config.toml
arch = "unet"
model = "spectrogram enhancement model"
dataset = "drum patterns on synthesised drum kits"
gain_aug_db = 6
noise_aug = 0.002
win_length = 400
task = "enhancement"
hidden_act = "gelu"
blocks_per_level = 1
upsampling = "transposed_conv"
residual_init = "scaled_by_depth"
beta1 = 0.9
eps = 1e-08
batch_size = 192
final_lr_fraction = 0.05
Rows from block 4 of a small spectrogram enhancement model, named by matrix and row number. Rows with one number belong to one channel. Each number is 50 + 12 x the weight over its row's rms, rounded and kept within 0 to 99. All counts start at 0. After the name is the row's rms in percent of the matrix's.
After each channel's rows are labels from the 100 clips, of 14976, where the channel reaches its highest value: "responds to" is what is common among them. Only what is clearly more common there than usual is listed. The data: drum patterns on synthesised drum kits.
# convs0: first 3x3 conv (model.mid.1.convs.0.weight, 128x128x3x3, each kernel summed), inputs 64-127
# convs1: second 3x3 conv (model.mid.1.convs.1.weight, 128x128x3x3, transposed, each kernel summed), outputs 64-127

convs0.92 110:50 54 44 55 56 42 44 56 52 57 42 17 68 34 50 40 55 40 58 64 53 50 61 43 50 40 58 81 61 39 67 52 46 56 42 57 47 39 43 34 60 59 47 30 52 58 58 41 44 63 68 59 57 68 49 63 36 53 43 59 54 42 34 56
convs1.92 063:42 59 78 37 38 42 66 51 59 49 60 66 39 62 63 70 60 54 54 60 63 41 58 44 45 52 36 33 39 62 41 55 66 42 41 46 49 53 50 56 63 35 52 63 42 46 36 61 53 49 30 55 37 35 62 40 78 75 40 28 36 55 52 52
responds to: pink noise; thin (high-pass); white noise

convs0.41 097:34 54 46 44 39 31 47 47 56 54 38 36 33 32 41 36 46 34 52 68 40 57 59 57 54 36 41 48 44 45 52 35 38 27 45 47 41 38 45 37 61 69 47 32 57 35 61 44 45 57 69 25 51 53 52 53 09 37 62 52 51 29 48 68
convs1.41 099:39 57 58 47 53 62 47 55 50 51 49 62 34 57 49 71 57 53 67 62 58 53 57 48 47 71 41 52 36 39 39 35 48 38 29 36 30 38 55 62 59 54 45 27 60 42 42 36 57 38 58 66 39 46 63 37 55 69 47 54 39 31 32 47
responds to: text has "noise"

convs0.107 108:28 50 70 57 56 68 66 39 61 46 62 68 45 50 65 65 50 65 53 64 47 40 46 51 46 63 44 32 26 61 53 63 62 44 49 56 57 67 47 37 49 50 61 60 62 30 65 70 76 50 39 60 35 29 40 53 65 54 60 59 48 65 72 61
convs1.107 063:59 43 37 54 74 61 34 51 50 47 40 21 60 42 30 26 39 39 48 46 49 60 46 60 53 46 67 68 62 25 56 47 49 57 49 55 45 55 39 34 38 59 50 51 56 62 50 49 48 61 77 44 63 58 30 60 16 45 53 69 69 44 55 42
responds to: ride cymbal; clipping; text has "clipped"

convs0.119 100:45 64 50 36 43 30 42 54 49 47 35 20 54 28 38 45 33 44 58 59 47 68 55 72 46 19 42 42 52 41 55 43 33 37 42 56 41 45 38 31 61 67 30 27 47 52 62 38 51 58 63 39 36 42 67 35 39 56 64 51 42 56 43 65
convs1.119 073:38 60 73 36 38 50 52 48 53 51 61 67 37 64 53 80 49 49 61 61 58 54 59 45 46 70 38 47 33 56 42 46 56 43 38 39 29 35 53 64 63 38 55 33 46 40 42 38 45 48 47 59 46 52 66 36 66 63 38 49 29 49 37 51
responds to: pink noise; muffled (low-pass)

convs0.93 077:62 51 39 47 59 78 43 53 37 54 64 42 35 47 39 51 72 66 39 42 53 58 47 52 45 47 53 73 61 39 46 55 77 37 29 37 48 56 53 46 42 57 31 41 49 57 50 60 60 51 59 59 58 71 30 68 42 56 31 58 67 36 42 66
convs1.93 067:49 54 52 25 63 42 50 60 43 35 45 56 45 40 53 44 43 39 49 53 40 59 42 54 54 44 52 67 52 27 55 49 25 40 72 46 50 52 45 52 34 25 48 38 39 53 62 61 51 15 55 42 55 40 39 50 62 61 51 41 29 67 51 52
responds to: tempo: 70 to 80 bpm

convs0.25 056:69 41 36 50 71 37 23 52 57 40 58 32 47 47 59 54 49 45 58 32 52 57 57 60 43 49 48 53 60 46 46 40 51 40 39 50 48 45 59 35 51 57 44 51 49 65 38 60 42 40 76 54 48 45 48 50 29 74 07 56 49 33 49 38
convs1.25 086:47 59 50 51 30 43 72 56 43 49 51 43 53 58 32 54 40 61 45 43 43 48 57 49 62 65 54 42 47 85 45 52 49 58 39 51 21 43 56 45 45 56 50 59 40 48 52 18 36 86 18 52 53 61 53 52 42 13 48 54 51 60 49 53
responds to: rumble; muffled (low-pass); pink noise

convs0.82 082:39 45 61 61 61 65 61 59 59 50 52 37 23 45 42 68 41 57 49 49 59 21 40 26 22 69 43 39 54 50 39 65 60 43 47 51 53 59 37 27 51 46 61 38 62 40 35 47 64 44 38 60 36 53 46 62 49 48 52 52 48 46 72 58
convs1.82 145:61 43 39 67 74 68 38 45 51 41 46 25 57 36 26 43 41 36 48 59 55 60 39 59 52 59 62 71 64 34 63 44 45 55 57 60 38 53 43 38 38 54 56 39 55 62 52 49 60 55 65 45 65 62 35 64 23 45 57 63 67 47 57 41
responds to: muffled (low-pass); rumble

convs0.37 088:40 50 71 65 71 72 64 66 60 65 61 57 26 52 69 59 36 76 62 52 62 46 52 48 28 80 44 39 43 71 38 55 52 40 52 51 43 65 56 49 48 57 65 37 47 39 46 50 66 53 51 51 33 35 57 52 44 68 63 55 50 48 67 69
convs1.37 086:62 34 44 55 63 54 37 45 46 48 40 23 66 44 29 35 42 33 44 48 43 61 37 58 48 41 63 71 65 39 58 46 45 57 54 60 58 45 40 41 35 55 50 50 46 62 60 47 46 61 65 38 63 67 31 62 18 41 53 64 64 45 54 38
responds to: muffled (low-pass)

convs0.57 073:48 47 26 40 47 65 42 39 46 53 55 44 22 37 44 38 54 62 38 54 47 60 44 52 55 58 58 63 68 40 37 56 64 32 41 39 79 41 52 31 53 60 40 37 37 68 49 60 37 58 56 51 59 90 31 64 55 50 29 57 63 59 72 55
convs1.57 079:45 54 58 34 67 52 43 60 50 44 43 58 42 41 60 52 53 35 51 61 50 50 44 50 51 35 50 64 49 14 56 50 27 38 59 48 65 51 49 50 47 31 42 42 49 53 56 78 59 15 72 51 48 39 49 46 67 84 53 41 36 60 55 61
responds to: rumble; clipping; text has "clipped"; pink noise

convs0.15 069:65 49 44 55 57 61 39 49 54 35 51 37 43 37 47 49 44 48 50 40 36 44 51 51 36 61 66 63 51 45 69 67 50 53 47 51 14 43 66 42 54 63 58 27 55 40 48 30 64 27 59 70 38 58 57 41 31 64 30 53 45 28 59 45
convs1.15 060:59 49 64 58 29 55 77 51 62 48 68 37 58 58 39 60 46 64 44 58 53 43 64 44 52 51 52 35 56 74 55 48 62 70 35 60 46 67 37 34 44 59 57 74 42 64 47 35 41 95 28 48 52 37 52 58 36 32 43 52 55 61 58 57
responds to: one drop

convs0.98 087:45 54 64 55 87 71 62 62 47 48 67 55 43 56 55 50 46 71 62 49 48 51 63 48 45 56 48 57 44 50 46 51 56 43 40 39 27 43 62 63 49 56 48 40 48 40 40 43 81 30 50 71 42 42 54 65 36 74 51 58 32 38 30 50
convs1.98 095:61 52 36 40 42 32 61 56 39 39 46 37 55 39 30 40 35 40 40 45 47 58 40 54 49 46 55 63 62 56 56 52 30 52 65 54 41 48 45 46 23 36 55 48 32 59 69 44 39 54 33 29 60 60 32 57 40 25 48 51 49 70 55 48
responds to: muffled (low-pass)

convs0.52 113:38 56 47 40 45 26 39 54 53 48 36 21 55 31 40 37 37 38 60 63 52 63 60 63 47 27 44 46 50 32 58 40 30 33 44 52 43 39 45 36 65 69 40 29 53 48 61 42 44 54 71 39 51 45 61 47 29 47 59 54 44 49 38 70
convs1.52 083:37 59 70 39 40 53 52 53 53 56 57 67 34 64 54 78 54 54 62 63 59 54 60 45 43 68 37 46 34 52 39 44 55 40 30 39 33 37 55 64 61 43 50 34 49 42 41 40 49 49 46 61 40 47 66 36 64 70 40 49 33 41 34 51
responds to: pink noise; one drop

convs0.11 136:50 38 49 53 50 46 60 62 45 64 47 57 43 53 47 42 43 50 15 49 42 53 47 43 48 54 53 71 56 60 39 44 26 40 75 44 64 37 46 48 33 54 53 49 44 42 71 73 41 59 38 28 62 67 44 67 52 37 40 51 62 64 76 57
convs1.11 142:40 53 50 44 62 56 38 60 43 45 29 56 42 44 56 57 54 54 62 37 47 59 57 51 59 53 51 57 40 22 44 37 26 44 45 42 51 36 56 50 46 51 35 26 54 38 68 33 47 32 58 65 46 32 50 39 51 49 46 55 31 38 36 47
responds to: reverberation; text has "room"; text has "reverberant"; clipping

convs0.75 058:59 52 40 51 69 53 41 54 63 48 50 27 38 48 68 49 35 51 59 36 50 54 47 66 34 50 52 44 46 48 56 56 55 53 37 55 38 50 56 31 53 48 42 37 46 50 25 44 60 33 63 65 51 45 45 39 39 64 15 54 48 24 43 41
convs1.75 061:50 52 63 66 34 64 66 52 57 60 64 33 54 62 33 65 35 65 49 54 59 48 64 47 57 57 53 45 49 61 52 41 63 62 33 60 27 48 44 43 46 57 55 59 44 58 39 33 39 99 36 51 60 42 55 53 32 30 41 65 59 57 53 58
responds to: one drop

convs0.83 096:28 46 49 46 39 28 44 42 52 54 42 39 42 33 47 39 44 28 57 63 43 51 61 48 51 37 45 51 39 44 56 39 40 37 47 49 39 37 44 36 62 63 46 32 59 39 57 41 38 58 74 27 55 51 55 54 19 30 56 53 50 29 39 67
convs1.83 094:39 58 62 50 58 66 46 53 56 52 50 61 34 55 50 72 58 54 65 69 58 56 60 52 49 74 43 52 37 36 41 35 55 40 28 39 32 42 54 62 60 57 48 30 61 42 40 43 62 43 61 66 40 43 62 41 52 78 51 57 43 27 35 45
responds to: quiet level

convs0.10 103:41 52 52 43 37 60 52 41 63 65 63 70 55 53 61 54 76 48 65 52 40 46 44 53 73 39 42 39 41 38 58 42 60 54 47 48 63 49 40 46 47 53 45 81 62 35 75 59 53 46 42 52 52 30 22 40 61 27 57 48 42 66 65 55
convs1.10 122:58 39 48 39 49 38 37 45 48 56 46 38 67 50 44 18 30 40 33 33 40 66 37 65 36 33 61 59 69 54 57 53 39 53 64 58 68 54 41 43 38 45 54 61 30 60 56 52 44 59 58 33 61 61 31 59 41 45 56 54 58 56 61 39
responds to: thin (high-pass); clipping; text has "clipped"; one drop

convs0.85 073:46 75 56 57 33 80 28 55 45 56 46 56 28 48 71 66 67 53 60 44 56 49 60 41 48 55 47 52 49 45 48 72 45 36 45 45 49 41 55 54 49 57 55 49 57 36 52 51 63 40 44 92 40 53 34 26 61 48 65 71 45 43 67 55
convs1.85 109:58 47 58 45 41 35 57 53 47 52 51 45 53 45 49 33 33 45 35 52 41 56 38 53 52 40 52 57 62 48 58 53 32 58 72 58 62 56 43 49 30 37 64 61 36 63 58 69 38 57 46 27 68 60 35 53 50 46 48 54 53 71 63 58
responds to: one drop

convs0.109 133:38 38 62 56 45 37 51 38 61 66 50 46 37 39 47 52 48 31 50 59 41 37 63 32 51 50 56 74 38 51 54 38 47 40 54 48 44 33 40 48 55 62 53 37 58 42 56 50 45 58 62 23 64 74 30 68 00 32 51 59 62 25 45 55
convs1.109 180:39 56 49 52 60 66 45 58 47 46 34 58 38 50 56 62 61 54 67 52 54 49 57 49 59 63 44 52 39 30 41 32 44 39 35 38 40 40 58 57 57 63 36 31 67 39 47 38 61 31 62 70 40 37 58 40 51 66 54 53 43 26 36 49
responds to: reverberation; text has "room"; text has "reverberant"; clipping

convs0.44 083:69 41 46 54 76 48 16 38 46 42 40 37 48 24 51 58 61 38 57 38 44 44 41 49 39 54 55 75 51 40 43 45 43 29 48 46 44 40 65 42 63 73 52 31 46 49 59 41 64 33 65 78 44 71 44 45 37 70 41 67 45 33 48 44
convs1.44 083:54 58 52 55 31 38 80 55 54 54 66 48 46 56 42 56 49 61 43 64 43 43 60 45 52 63 53 38 49 88 46 63 63 60 41 55 22 60 52 45 46 57 60 75 41 56 52 41 38 82 13 45 46 57 51 51 50 26 48 53 54 64 57 56
responds to: pink noise; thin (high-pass); white noise

convs0.20 118:30 52 73 63 64 73 77 52 62 52 59 58 43 56 66 62 52 70 66 65 59 40 50 53 36 62 41 31 20 60 45 63 66 46 49 58 61 67 47 38 53 52 56 62 57 23 57 61 70 54 44 70 32 38 43 59 51 63 56 56 54 60 64 74
convs1.20 082:62 41 33 52 71 56 39 49 46 43 41 23 62 39 27 29 38 36 46 45 52 62 42 62 48 52 64 66 64 33 57 44 47 56 52 56 43 52 38 37 36 55 53 47 51 63 50 45 51 57 68 40 64 60 30 60 18 40 54 65 65 47 55 36
responds to: clipping; text has "clipped"

convs0.122 094:53 44 44 45 53 44 35 51 49 41 50 35 65 38 45 42 45 52 55 53 54 45 56 45 24 37 53 43 61 29 53 47 35 41 44 47 50 45 57 47 70 76 44 39 47 54 51 40 48 33 76 69 58 36 54 35 37 59 47 55 36 41 38 53
convs1.122 062:46 51 50 33 33 30 73 56 52 57 62 58 46 66 48 57 52 48 46 59 50 32 52 38 47 40 40 37 41 83 45 61 54 49 37 48 44 51 51 51 50 34 53 70 44 51 38 60 48 58 26 42 43 53 61 46 74 59 38 31 46 60 48 57
responds to: pink noise

convs0.31 054:69 39 32 49 59 49 34 51 59 49 49 44 34 53 54 55 46 49 50 34 33 32 49 47 40 57 50 77 43 47 62 51 25 42 60 48 39 52 53 45 49 67 58 37 59 42 79 38 52 31 54 42 34 44 59 50 35 57 09 63 56 44 58 49
convs1.31 059:53 56 57 54 36 57 79 54 55 41 54 38 53 56 35 58 44 60 46 54 47 40 62 50 56 65 56 38 51 78 47 49 55 70 25 54 31 58 43 33 46 70 52 67 46 55 46 11 42 81 26 53 49 40 53 57 34 23 58 57 56 57 58 47
responds to: rumble; muffled (low-pass); clipping; text has "clipped"

convs0.108 098:40 46 60 49 45 67 64 34 53 58 62 66 46 53 70 56 62 69 38 59 45 32 40 42 57 67 41 34 39 49 40 50 47 47 50 46 63 66 47 39 46 47 60 70 79 41 66 66 64 46 33 50 39 23 49 46 61 44 54 46 61 73 65 66
convs1.108 054:65 46 32 56 66 60 41 55 49 43 33 25 59 43 35 24 45 44 48 40 41 57 51 61 50 43 59 62 68 32 50 46 41 55 37 54 44 62 41 35 42 72 46 52 59 61 58 33 54 49 72 48 50 42 33 61 18 43 61 71 65 39 53 39
responds to: clipping; text has "clipped"; thin (high-pass); one drop

convs0.36 083:45 41 69 42 42 69 51 39 60 31 65 66 34 44 54 59 37 49 56 62 27 43 57 46 51 52 49 30 33 50 65 61 65 50 20 50 46 59 48 46 36 40 53 45 58 33 59 56 74 35 50 64 29 30 45 49 62 53 62 62 32 51 46 71
convs1.36 076:65 43 44 59 68 53 44 42 62 48 51 30 58 38 36 24 44 45 42 59 43 62 52 64 44 58 63 55 67 43 57 48 60 62 51 59 55 69 36 41 49 67 66 65 49 65 50 55 52 61 71 40 55 61 29 60 20 48 60 69 72 49 66 39
responds to: clipping; text has "clipped"

convs0.16 115:56 48 45 52 38 55 65 63 53 69 51 56 42 49 47 32 45 50 25 54 47 51 49 56 54 55 44 63 54 68 41 40 34 41 66 46 72 49 49 50 16 47 49 56 45 36 71 69 43 54 43 35 56 74 36 51 25 38 38 53 65 62 76 46
convs1.16 160:38 58 47 41 54 49 49 64 40 50 39 63 36 54 58 54 58 54 66 43 53 44 59 44 58 57 42 51 34 33 38 37 29 36 42 34 44 33 60 58 54 51 37 29 65 37 52 35 47 24 59 66 39 38 61 36 63 55 48 47 37 42 37 55
responds to: reverberation; text has "room"; text has "reverberant"; muffled (low-pass)

convs0.32 124:42 48 33 47 43 60 64 57 40 58 52 49 50 58 53 53 54 72 27 52 52 36 40 45 50 54 50 37 40 46 36 49 46 30 68 38 72 55 43 34 48 51 48 61 75 46 60 92 43 62 41 28 65 42 49 51 57 30 32 47 53 75 54 70
convs1.32 121:49 49 48 49 76 72 30 55 41 46 29 40 51 40 40 48 42 43 56 48 45 70 39 61 58 53 58 78 54 14 55 40 21 49 49 48 46 41 51 44 38 53 42 25 58 49 65 41 56 36 73 58 62 49 41 54 31 54 56 64 48 38 42 42
responds to: reverberation; text has "room"; text has "reverberant"; muffled (low-pass)

convs0.121 090:49 39 56 56 59 55 59 45 68 64 53 65 53 47 67 59 78 44 73 52 47 41 41 40 58 45 29 49 49 49 57 45 55 59 48 53 66 40 49 47 51 58 49 84 55 37 62 47 58 43 41 59 36 33 17 45 57 48 60 57 41 60 64 63
convs1.121 078:57 36 40 39 50 36 46 51 54 55 48 35 61 54 34 15 28 45 33 36 44 63 50 62 35 41 60 52 68 60 56 51 43 48 57 59 61 59 41 41 34 43 59 64 29 63 49 49 43 70 54 28 56 56 29 57 38 44 49 52 60 57 61 40
responds to: thin (high-pass); one drop

convs0.50 129:58 45 55 58 37 34 53 55 53 63 47 61 31 42 51 42 36 39 30 55 33 55 56 55 37 57 48 84 53 68 51 36 35 35 66 44 57 40 41 37 31 52 56 43 47 46 64 61 32 54 44 22 47 75 47 70 31 40 46 48 71 51 62 50
convs1.50 160:43 55 48 46 58 51 45 61 47 49 35 62 43 47 60 58 65 52 65 49 47 53 64 51 57 62 47 52 38 39 42 35 41 45 35 37 56 38 58 60 64 63 40 36 62 37 61 31 52 25 61 69 38 39 57 41 51 56 55 52 37 34 39 48
responds to: reverberation; text has "room"; text has "reverberant"; clipping

convs0.27 093:59 34 49 48 48 33 42 42 47 44 42 47 67 50 34 25 50 46 39 40 56 25 59 36 53 43 70 60 41 42 59 42 45 49 35 47 51 31 63 55 60 56 49 43 47 46 47 45 54 33 70 55 72 57 47 49 28 38 48 56 44 39 40 50
convs1.27 076:40 60 62 35 36 39 66 59 47 61 52 63 45 64 67 49 61 59 56 40 52 33 59 40 50 37 39 33 40 68 36 53 58 40 38 40 55 48 58 55 59 48 38 75 60 42 29 57 55 46 31 60 36 37 64 39 75 74 49 28 46 46 45 57
responds to: thin (high-pass); white noise; pink noise

convs0.8 083:39 41 61 50 57 34 54 75 70 58 64 41 38 80 39 62 38 74 47 34 48 41 42 58 31 54 35 46 36 42 46 53 41 42 26 51 54 49 41 48 37 50 54 55 30 46 31 34 70 44 51 45 45 43 32 58 46 64 34 49 41 54 46 59
convs1.8 120:53 42 47 56 62 68 32 44 50 59 53 26 60 50 21 42 43 33 48 57 65 50 30 52 46 54 56 81 59 46 57 50 45 45 57 56 45 44 44 42 32 40 55 40 47 60 41 49 51 63 62 45 66 78 44 62 31 55 51 46 72 54 55 45
responds to: muffled (low-pass)

convs0.86 092:51 41 43 43 44 28 41 51 32 47 29 52 61 52 44 36 43 46 46 61 53 63 67 60 49 51 62 52 55 45 60 36 38 46 39 52 44 36 51 31 59 55 48 34 48 47 44 52 39 64 71 45 61 53 46 50 35 43 54 50 50 30 51 57
convs1.86 070:37 48 68 38 51 51 51 56 56 63 44 65 44 58 65 70 65 61 61 52 48 55 64 48 52 45 44 42 37 44 42 40 56 48 27 42 71 43 55 59 62 53 37 54 52 42 52 46 63 41 51 69 38 35 62 40 66 75 44 44 32 22 37 47
responds to: reverberation; text has "reverberant"; text has "room"; pink noise

convs0.3 098:44 58 51 51 37 65 49 50 62 79 57 57 54 53 52 60 72 33 70 51 51 43 45 50 59 43 36 53 42 32 41 46 50 52 49 42 69 41 35 41 48 53 46 82 66 36 64 61 58 48 36 66 41 49 15 41 60 34 61 58 46 58 56 61
convs1.3 099:59 40 49 44 45 38 42 46 50 57 49 38 63 51 40 19 31 41 31 41 41 66 41 63 35 36 59 56 70 57 54 53 42 55 62 59 66 57 40 44 38 46 61 64 32 63 53 57 42 65 56 30 62 64 31 59 40 47 56 58 61 57 63 42
responds to: thin (high-pass); clipping; text has "clipped"

convs0.14 106:42 39 56 54 51 42 48 40 58 58 45 55 58 48 51 40 52 57 58 42 52 40 67 46 29 62 65 79 32 43 63 40 35 47 49 53 50 37 57 65 80 70 65 48 45 42 54 44 56 47 82 57 67 72 44 64 39 46 50 59 56 28 48 45
convs1.14 095:41 66 48 42 41 46 69 64 40 56 42 61 38 56 66 58 64 61 58 66 63 34 64 42 57 46 42 37 38 60 37 57 54 38 34 41 51 47 60 54 63 64 36 72 66 41 36 59 57 44 36 63 36 35 63 42 66 72 53 34 48 47 46 62
responds to: white noise

convs0.5 094:32 49 70 47 31 61 47 47 60 37 61 64 42 48 60 70 56 61 55 57 37 45 58 53 57 53 43 36 35 36 66 56 57 49 44 53 56 58 44 48 46 44 57 57 63 29 63 71 71 43 38 52 51 31 39 32 76 42 53 56 32 60 63 66
convs1.5 092:58 46 48 51 64 53 35 47 48 56 44 29 57 41 35 25 30 41 42 51 39 66 38 63 50 46 63 72 64 29 58 48 39 57 63 58 48 53 39 41 35 50 60 49 45 64 54 58 44 61 70 37 70 68 29 58 29 48 55 68 66 54 61 46
responds to: one drop; clipping; text has "clipped"

convs0.124 113:34 44 59 57 53 68 68 43 51 54 61 60 41 55 67 67 60 76 48 59 51 35 43 42 40 62 47 32 39 53 41 59 55 42 54 52 67 67 47 35 50 53 58 67 66 41 68 77 68 55 36 51 38 30 42 54 66 47 52 54 56 70 69 67
convs1.124 077:57 44 35 52 74 61 36 56 45 41 34 25 57 41 26 27 39 39 49 43 47 61 40 58 54 45 64 71 63 24 56 44 32 52 51 53 43 52 45 34 31 53 45 41 52 60 60 42 48 50 73 45 61 52 29 58 18 42 51 65 59 45 49 42
responds to: clipping; text has "clipped"

convs0.105 124:37 57 57 54 50 54 32 45 47 74 50 30 42 33 55 50 53 41 49 63 49 47 55 47 43 52 53 97 67 45 60 44 44 39 62 55 57 56 47 43 49 49 51 36 48 55 56 51 43 59 50 37 45 72 44 70 44 52 54 64 78 50 56 54
convs1.105 118:41 61 64 35 30 31 64 59 50 46 51 70 41 61 70 65 67 62 55 50 67 39 62 39 51 45 38 30 41 64 39 52 55 41 51 40 60 46 59 56 63 33 44 61 36 44 53 50 47 43 28 57 34 40 59 35 76 51 37 23 28 59 46 62
responds to: pink noise; clipping; text has "clipped"

convs0.81 075:44 50 37 44 54 74 50 49 32 50 53 37 42 45 54 64 66 66 50 40 49 68 52 61 45 45 52 49 48 54 43 52 91 51 30 47 61 57 47 46 47 65 35 57 62 44 53 70 46 55 58 46 76 61 27 52 56 49 17 56 56 30 49 60
convs1.81 060:44 51 66 36 63 54 33 50 57 54 47 48 44 55 50 58 38 39 52 57 48 65 43 57 48 36 49 74 52 20 55 53 42 35 67 56 46 49 40 46 34 16 49 34 32 54 51 67 53 42 63 41 58 42 40 52 62 74 45 49 36 60 52 50
responds to: one drop

convs0.7 072:37 54 32 46 49 55 38 41 66 64 40 43 21 46 30 57 33 71 59 46 46 41 47 45 62 61 44 58 65 36 32 43 43 40 46 48 58 39 40 43 57 55 33 48 39 60 54 49 34 51 49 55 49 73 28 64 53 52 30 35 68 51 58 35
convs1.7 074:48 54 44 41 51 56 51 60 38 45 45 56 46 49 57 59 54 35 42 61 71 35 33 41 45 36 41 63 53 31 56 54 09 49 59 53 66 56 54 43 47 37 46 50 52 58 60 69 62 18 67 42 52 51 57 52 67 70 53 32 48 70 60 68
responds to: text has "noise"; muffled (low-pass); thin (high-pass)

convs0.127 060:61 63 49 49 39 69 36 57 60 54 55 42 42 57 72 44 62 57 58 39 64 59 44 61 40 51 66 40 55 43 48 57 50 37 39 44 49 50 61 41 53 46 46 44 56 50 23 51 57 28 70 71 52 61 47 33 28 74 41 61 54 17 45 49
convs1.127 060:57 50 62 66 25 45 71 56 54 56 59 35 58 58 33 48 33 60 43 46 44 46 58 46 58 52 54 47 53 67 53 44 47 64 42 59 36 49 44 46 38 56 60 65 41 60 52 35 31 99 31 42 58 49 47 53 33 22 40 62 59 62 54 59
responds to: one drop; clipping; text has "clipped"

convs0.74 104:67 50 42 56 48 38 47 66 60 70 53 37 42 43 39 43 51 50 35 45 50 61 50 64 40 42 63 78 62 51 49 44 62 53 49 55 59 50 30 30 35 44 47 48 44 64 46 59 45 61 55 36 46 76 31 58 34 56 46 60 90 58 45 47
convs1.74 182:32 52 63 31 38 38 53 57 53 56 58 73 36 70 63 61 63 62 58 44 54 39 60 33 51 47 37 33 33 57 35 51 50 41 47 36 60 42 59 60 54 28 41 49 47 39 41 51 42 34 41 58 36 44 64 31 77 64 34 34 27 51 38 60
responds to: rumble; muffled (low-pass); clipping; text has "clipped"

convs0.89 109:41 29 49 43 44 36 46 54 37 64 40 44 60 46 40 38 51 31 42 44 50 19 61 23 52 47 55 66 32 46 57 43 39 45 36 48 47 28 50 41 58 53 47 40 51 37 47 46 44 38 67 51 61 59 46 62 23 28 48 54 53 34 51 62
convs1.89 083:37 57 66 44 51 54 57 54 51 54 47 64 39 55 68 56 64 60 62 46 54 43 62 47 52 57 40 37 39 45 35 38 60 40 35 39 47 46 59 61 66 61 39 53 64 39 32 48 62 38 49 67 36 31 63 35 65 76 53 43 41 33 40 48
responds to: quiet level; white noise

convs0.9 095:80 38 25 41 48 47 43 51 42 46 45 55 39 57 30 58 45 50 41 25 31 62 33 71 48 30 47 57 52 46 46 50 49 50 50 33 56 46 55 46 39 59 31 44 35 55 53 58 56 44 41 58 59 47 40 39 53 61 38 51 56 54 46 43
convs1.9 077:35 27 67 52 32 41 48 48 68 51 58 54 43 68 37 54 52 60 55 39 45 44 46 31 49 57 39 44 35 70 45 49 49 45 54 51 44 46 56 50 31 19 60 42 27 40 48 41 36 65 31 51 46 52 51 38 59 45 18 44 36 57 35 49
responds to: rumble; muffled (low-pass)

convs0.76 099:61 33 38 48 55 49 32 51 44 42 47 33 70 38 43 47 48 51 54 44 54 35 47 39 20 38 51 56 58 30 55 51 40 42 46 44 48 52 63 45 72 80 44 35 44 55 43 43 49 30 69 79 50 44 46 35 38 57 40 56 36 45 38 53
convs1.76 092:46 46 65 35 32 30 72 54 59 57 64 58 45 70 49 54 50 52 45 54 42 37 50 37 47 45 41 38 42 81 45 62 56 52 43 49 48 53 48 51 47 31 58 66 38 52 37 61 41 57 26 40 46 53 58 45 70 59 36 36 41 62 48 57
responds to: rumble; pink noise

convs0.110 103:33 45 58 47 47 37 43 42 57 52 43 51 58 54 42 41 52 49 53 43 44 43 65 48 38 51 60 78 27 38 59 36 38 44 52 49 37 28 62 64 71 64 54 43 40 32 47 40 52 48 76 56 71 72 56 63 25 53 57 58 50 31 47 54
convs1.110 084:39 66 50 47 42 52 67 64 41 54 41 59 37 57 60 62 65 60 62 63 65 34 64 40 58 49 40 38 37 58 35 52 54 36 31 41 42 44 60 53 60 59 35 62 65 40 35 53 58 51 34 65 34 35 64 39 65 71 47 33 47 41 41 60
responds to: white noise

convs0.69 088:56 61 51 57 37 73 23 55 42 48 40 48 33 36 64 69 53 46 56 32 45 51 52 46 37 59 66 53 54 46 45 73 51 47 42 47 36 30 53 51 53 58 59 37 50 46 37 42 63 35 51 95 42 64 47 24 42 55 58 69 38 40 60 61
convs1.69 124:58 49 58 48 39 34 62 51 51 51 58 46 54 48 49 37 36 45 35 58 44 53 44 52 48 40 52 52 61 55 58 56 41 59 69 60 62 59 41 47 37 40 67 66 36 64 53 72 38 62 43 28 64 58 38 55 52 47 47 51 55 74 65 59
responds to: one drop